config.toml
model = "image classifier"
dataset = "dead-leaves pictures: piles of overlapping shapes"
horizontal_flip = true
norm = "batchnorm"
stem = "single"
optimizer = "soap"
beta2 = 0.95
beta1 = 0.95
max_precond_dim = 1024
lr_schedule = "step"
weight_decay = 0.1
Rows from block 9 of a small image classifier, named by matrix and row number. Rows with one number belong to one channel. Each number is 128 + 32 x the weight over its row's rms, rounded and kept within 0 to 255. All counts start at 0. Numbers have three digits each. After the name is the row's rms in percent of the matrix's.
After each channel's rows are labels from the 100 images, of 14976, where the channel reaches its highest value: "responds to" is what is common among them. Only what is clearly more common there than usual is listed. The data: dead-leaves pictures: piles of overlapping shapes. In brackets: how many of the 100, against the usual share in percent.
# convs1: grouped (8 groups) 3x3 conv (model.blocks.9.convs.1.weight, 256x32x3x3, each kernel summed), inputs within the group 0-31
# convs2: expand pointwise conv (model.blocks.9.convs.2.weight, 512x256x1x1, transposed), outputs 0-73

convs1.165 133:151156150125130119123145136173100041076163121109134193140170110166123105127172077141163149147151
convs2.165 105:138114134144240183109158129137127100153164179158137080146157145127122159121151172138075137188154124113126138127139142143071127143156126130147076094135093130118217107086138097136109086071097129162130145129123141070175114181
responds to: grey (59 vs 14.4); vivid (41 vs 14.3)

convs1.99 116:113122143154125106106189115124134113120120085068115115148135117176233143116103166071114149132147
convs2.99 104:088154122138058120031117119124146061152145065053146154192115146157183105107146144113148154155096136155081208113133095054148175127133143084166097127106138165110104082141150136143187147112181158086216127093097158103136124165
responds to: pastel (51 vs 14.5); vivid (49 vs 14.3)

convs1.96 115:082133135092152095179120115148192142125126079132137114138162132141086115116099194100161066142076
convs2.96 105:044112059182175167108133093112121135070179063134096134070142136152109135166125110190150110137090104142193111125078159169119120153128155212095154148138109133116129184125130115153108090123122118148099129154132152149114126184
responds to: pastel (67 vs 14.5); vivid (32 vs 14.3)

convs1.234 081:170128129124133162148086102193150146076133135123077184096112117099095133155083101075122097078131
convs2.234 098:181067152054126090138067148148109144132126174105108087116154123115125074126155176139090207075150113217110099157096118222121126077162151125121142165121118135150121103147085088093083169111153146085105101059200138102160127153
responds to: warm (56 vs 14.2); vivid (40 vs 14.3)

convs1.126 089:085070093096107120126101100068128124107122110137079108052130164107172147140082132126178133092117
convs2.126 103:113127130100166186149139140134104129143106058121057106133148101129184104130081131110112102125119173079129160089142176161104071073101143089145054160108120160149111076161106122084111113110082164130143116138121078044115144133
responds to: dark (53 vs 13.7); vivid (39 vs 14.3)

convs1.20 097:145078114156122054166129131111129138100199147189096104123140128153198128108144140122100178111116
convs2.20 101:193175116158147086135164144204128139207190148201197123117145133168129158083142119104079074064164089164146168130047137129131147109147109156135173144129130185170095112079130169071133128102058127120111114105197095121148141098
responds to: dark (74 vs 13.7)

convs1.241 114:142131113077105172123132088096169158113110152130116105127135208157086076118081159125151198132129
convs2.241 094:120163070078185153116144158154148119085090064165156108141104116121080195116142163166130109152111167058152131182139160113113153115125168108127113129114157146110108177112107092114140184157087130120053149125145145073170083145
responds to: grey (79 vs 14.4); large pieces (63 vs 33.4)

convs1.16 125:103109109059099137147102167118108119081097071096149138098154119124081175100151086153120105065108
convs2.16 098:093116112118082136163133058168135131086146113130154087113117140161148125101091105100143142082108130109155187162185163104170128161119124194065114058110108119114096185137098109132088165142143132094086123110126121172153142115
responds to: dark (92 vs 13.7)

convs1.170 112:107126107162177062139103127126065082050113136116111097075103147130136162154110111092092116134146
convs2.170 101:135111155189172189163134131110148139087134082193133147112154151128120126087145079153093163157062101101112100123145120186140172106192158128135125106106174103146136159161137195181100126138138086171096132084089110116154107136
responds to: grey (95 vs 14.4)

convs1.122 101:079108200129103152107140102149173132135150097136173082197139132131059127154119128128154083146157
convs2.122 094:082132072097148167109188131126134124144120071105159121117116071123160051088150135107162065196117151154129181111153138087156084140157123140119123112113116124135148063144105137157167084182159118039162130094169121115106126128
responds to: dark (47 vs 13.7); vivid (47 vs 14.3)

convs1.184 111:079118152087098118093163106169090090087085070196161132100111095118138109152130133143167097114100
convs2.184 101:120155126135137193149149169109132178154124179201139191097113108176158127142153109104176129161130133153125191085135149108149121113132155088120162161123092203147119111126156137092132100056141107111145199106118150115061167213
responds to: grey (89 vs 14.4)

convs1.121 121:126146108122180098090055124141152158139102101082145086058179102123146131122115121165149076161129
convs2.121 109:140143180112147165066151189142105143136143138218107081148111137115132137210142172182143103141168114127146099186103125157194132140185146124127100136194125107104142070120155110150112100101083106095097072125115155138126183123
responds to: dark (56 vs 13.7)

convs1.119 093:142083146056153085089141192135118125162137132167155105172145118124125144122142168123086132057165
convs2.119 106:103194156124049087081144107106128084164176133113147126141092129128144151150119118150164152141127175144147098188121145088130191231126130146192094090127128137127144149127143113126177112100172143132186128111154084095154119129
responds to: dark (65 vs 13.7)

convs1.111 093:157094091140097129108143101095089094090142131092145137155110078154212151121169064149161148109140
convs2.111 100:124119137170023135093139076087047105151082168121121178101157132116153088158161141126112119118156180101103101102134157178193111108160156132142111131120134070163163095117109091134109102120144183150175096115197144089109106137
responds to: pastel (49 vs 14.5)

convs1.235 106:109096145104124098123138116076121093130073159109087100184157147109101060087122130154192097100145
convs2.235 101:102170090149094095112181127144133136070111133174166176098128161101119103110123122128196147103108078088125113148161166087076122149137175043160135138138061110152157140136115106143160081106080107196133134120087140163125091127
responds to: warm (61 vs 14.2); vivid (39 vs 14.3)

convs1.134 105:144114134141036113082167102113095109108142144131087142122138170125068114140160188085119130090097
convs2.134 097:119137114154011143088118088137107190087080214140149125168158150075144179181112156120095148153155124169108148117083181114130137114158126122168113078117099168153098167176171120098139085160114135118137109156129204121134098126
responds to: pastel (68 vs 14.5); vivid (32 vs 14.3)

convs1.244 128:116163112054125087143111130116106177059092209139174156108153132156122154140089122143125145124130
convs2.244 096:050194123107167104135117117117125136152103124116105125134090108161154189140091097110155167122138167147128165129150158171176151089156157116078176111054070118106153091119115124114090117150140164122162065108194133171130085155
responds to: warm (47 vs 14.2); grey (38 vs 14.4)

convs1.228 115:153167151083108106136097096124168128179093186125099096144123200153076129090141139132174126149165
convs2.228 107:117132135114122139095158222134140078076147109158089090118107101161213115077154068067120120164146104147121131101104112133106115139180093084141117163143063113154147097103114107123133111157128131138114133141118138114108087199
responds to: warm (76 vs 14.2)

convs1.247 097:105135129065156129181087142138141142165069166147098134119128179120141094059081125141117128127187
convs2.247 104:095175140115131120079142116112118165135112168173087144163128184117116176132160072120161077167130156111111097136071125122146067088154162131137162142126193120161083085130136152129193170122078055133090150146141159134072173122
responds to: warm (62 vs 14.2); vivid (38 vs 14.3)

convs1.248 094:121143123109082095159127096092174142121111126126115203093112199112086122130177178077131123107102
convs2.248 099:125148168108094163148192117146188097173139085094122140150104127136150131039078100148221085104181135129153179093141081138145089154091144128130135146154139156160185169142160164125073113137093114127174127171161113111111107083
responds to: grey (64 vs 14.4)

convs1.100 080:140132117102075122117149062135150198134119094126087081146145149064161152120145094174113141113176
convs2.100 097:150148069123052096119112122185198128132181187122146131123169102130138158138110147111130126168124091138165092180133156130123157176140157088131090122148114155156136110168182101121164118058092137129128133121138145113110147165
responds to: shaded (80 vs 50.3); pastel (70 vs 14.5)

convs1.254 097:141151090130152130142080179149162155130079176111107130107114165136124146036120126083124152145185
convs2.254 099:128121165114115136107132129148152102138119182109169084133116161162085128177129123134126102155091135150128131187114164118100043146116126104119108182097172213134121118149179114192137069177148052115094133204104117175088132210
responds to: grey (61 vs 14.4); large pieces (60 vs 33.4)

convs1.1 096:110100186148115162143140152094142069151045117072125157188131161144127112110121114146119102173113
convs2.1 097:186068141135160152203112088113144124084122136103137101121146133127128091171079109152126147107107104162120120142148157183075122129106142161106154127151177091139124068089132099062179057143143170128127112115126087178127128096
responds to: dark (46 vs 13.7); vivid (44 vs 14.3)

convs1.169 079:118114154144128104110196108128125094098169124084144099104117220111096189138136097149128150140178
convs2.169 098:088148163147150136104135129141146149127126146167101098095106075091141134180117152110123092089143052164112151114162159130116062153145145126079132128129069134185154135134046123171084132067116141145184114198096136087169218066
responds to: grey (67 vs 14.4); vivid (32 vs 14.3)

convs1.63 119:128130124201130095138167116144074156127088095073147139047147127104095101131086140085120152143104
convs2.63 108:150142096156188196224228101150103141213154083165068129133106104107133107143051099146109119147086197079165102103093140142175094140179114167177086122129083141090111112091116151111122074126117122107027129131131171181127119128
responds to: pastel (72 vs 14.5)

convs1.117 106:111118173116157162168132100051121068097111145105097162131106113120157160180186163105124136141091
convs2.117 096:100118092154105154148144138148134080102150142146061117155058117112152116111151153120148159146142104103146163080163150191115149142076082115058127136115146086179078142179122138137117153125154020121160089115140115149155179121
responds to: pastel (46 vs 14.5); vivid (41 vs 14.3)

convs1.125 108:082101160115147122104159112174102173139152108089196080118150150184117154100111129117164139175177
convs2.125 104:150121141087092116136092143125172129178127133134108144142104137073077160133149082133164117150161103103105171154061122098078072108134126128091082160116126203100100129111125081158148135144123134163063125165137124114155131150
responds to: dark (71 vs 13.7)

convs1.225 091:118140116153105152159119030080102103189149113089127153155174147151131099082110122116161096147138
convs2.225 098:086152148157080132126159127104125095106120106191138133101178149130188124141095172112093136126159089133169192147160159157121120126136131123096183135122167153115174164103138095145127180142130130154143169165125068106132131090
responds to: grey (47 vs 14.4)

convs1.178 097:122163106163115147140107131090058156064136179123187107106182130158080131115155109117110115176127
convs2.178 099:090144196155122125142127117156145118062140139118096120101169134115139103172155145117108158158122133149117161094087175140157151175148104132184063113068119107136158152099108166076144148128129115150109138141120102096168150155
responds to: grey (85 vs 14.4)

convs1.179 105:114161179147100098169146120143083124109208155111193101082182141146155143125138121149091141098109
convs2.179 096:122098133078105123120154057178169101129117143136148140130139081091132078157084141097144078121123133114125106145149176136114115102125153095105128169126130125219073076112128110128140115122150147167145170137100104140163138129
responds to: vivid (99 vs 14.3)

convs1.24 111:117079164131132088121101122133173121133070091096146167216113133187114147107107119134173144133164
convs2.24 100:132110145105131109184165168124123119099130140107142118134129105141100118118137123168125070134133130142140119171132104179107155185165117155125161176152151142090172158092146131131153097118130114096171154125176140105141090177
responds to: grey (43 vs 14.4)

convs1.9 109:187119050147106097140098136098126093128124121162107156164089131216165114104146149105129113161111
convs2.9 101:147117133117156152086099079129113089079084097131105136191141130125156103131094094115111142140093082130127172092137142114119134114110139149154143144170059195120126110205153205052151166161123131142090110089128072092091109137
responds to: dark (79 vs 13.7)

convs1.55 096:164140124153140117127181131171059131103131119091073159086110199119087158123116125115144122195134
convs2.55 099:090092135106131187122085144144072132095066163143155097108135150152122127071130164145171152132112120084196142134179150157144170149153127116193107148156138144111163122170159161112162103137164102174125051138197139100113056144
responds to: pastel (69 vs 14.5)

convs1.135 117:159122107186143159115183157113177136064131045087160105129148121085090131144134143118167131128127
convs2.135 101:131115131180168123143185161112123106142124122164099171119152107172158075086137164160171229126099120124123121094119155144119176083130076188060098141156109085118090143112081139183149130152128180157129118183089046168136174158
responds to: vivid (99 vs 14.3)

convs1.110 094:136087130120120094187158168191141089072166132142120126101099135129105055111113125114072093151145
convs2.110 097:107132145125141154086102151102111189099100160155167102110185039118182137094130097110133120118170157077110130161144103111135108118115148125137128126122125139142101159127173119123133102116118159097090094131140155122154151149
responds to: pastel (93 vs 14.5)

convs1.252 096:145085151129136132119124184156105126111084087125129068163159092119086186134113110074141106178078
convs2.252 095:130091127118166140202141163110143101162119152136146157151099101086134161120111146153118097143127118109140157117174137190104123077120115163119103085126094153142104200116112124164200126113141163163133109154139205104165143142
responds to: warm (54 vs 14.2); vivid (45 vs 14.3)

convs1.27 057:177167135126071110154130088107159154136086143066117111167141087108081141159093097163143090158167
convs2.27 110:120151100071144132153132154162132107120126144135128144114126089155145179148140160077139188145099081099227088209125156135069144091148113130150154050045159068134167157068075104129102116090108110160103154098114148122113102141
responds to: dark (97 vs 13.7)

convs1.21 110:180149186177072102169152144085124161084105122135112127108097120165055122153097143145112112124160
convs2.21 097:120167112093122122132133078118150079059136087152083104107144052127097118135067161189165083128154133123166149188131105140131153162137110082153137100116163150092105166146153112124096117153108140076184127181131113142085112185
responds to: dark (85 vs 13.7)

convs1.53 084:064121127154100126088132183158165130082089133120114142130090132091160132079134052181123122139158
convs2.53 097:137160131146164224114155167167085088088174070044145116132108131104114152072111082058168149128107096112184132133122127164100101119160184108181126125061151127136133088090154132106109157138124154142111183138149112105104170087
responds to: pastel (52 vs 14.5); vivid (48 vs 14.3)

convs1.109 104:090162148170145150124112090115092134172101157139110137128031107081115164097090096094141162144114
convs2.109 100:117108116113135152113125141126157093182102153063158141180150109177127141174207121099130132108143132139112079118112169122096129181152134135121137067197135135072099092180138129098217100075176130111086170194110139139114123200
responds to: dark (70 vs 13.7)

convs1.60 102:133092121124125093079162138126104196161063117120105146111181096106071137109128136129133146136207
convs2.60 097:120193195152131151150158082176105040049117116138134101105153102161125147092057130087123152077084210136109130074130111151105130160175106163155127079151124128097132137220048137076148130162132144118074148158087188174124110123
responds to: pastel (81 vs 14.5)

convs1.98 090:163106133119156076120089137166152141135178071062152174099135117156175109110116134143085113165081
convs2.98 101:124133110145144072155112185114106124136133123186153146135143139078120097095074181123071144120120105161159112190151110133141145078125084129143093105115124137067100129085146086115175163110178125137170176095099119067106147128
responds to: dark (68 vs 13.7)

convs1.105 105:077196115097107099150146131162162140082155057089144102126162151126099119144138112143075130142184
convs2.105 094:093122167087149157133158190064127136088104128119110120120181154145122143125087139183169143143085179074172129183135076145136144107113147164110122110116101176176134088174155126170159130184130136114133185100166163155138136119
responds to: dark (77 vs 13.7)

convs1.97 086:178096092079140131175169119105089135073117117121138063146099090127128067111108063135112127124141
convs2.97 102:096128172116078063140127130036158128140099222159088147208157136129118177125147124081140155135116155134127182173199137087164140160136115128137200117146123091147161146090156128135151121093103155148104146113132128136112154138
responds to: dark (66 vs 13.7)

convs1.144 103:126166090148144136159188138095175089085144171132111124115181119156196172156097106112103131108087
convs2.144 102:155108190192133112126020125042161125187131133145154062147158101146164151120108106137126112135132145088212126153143135167099113073118119125092147142117154116114136103136099164138162143101179129112138098108170077094162103107
responds to: pastel (57 vs 14.5); vivid (43 vs 14.3)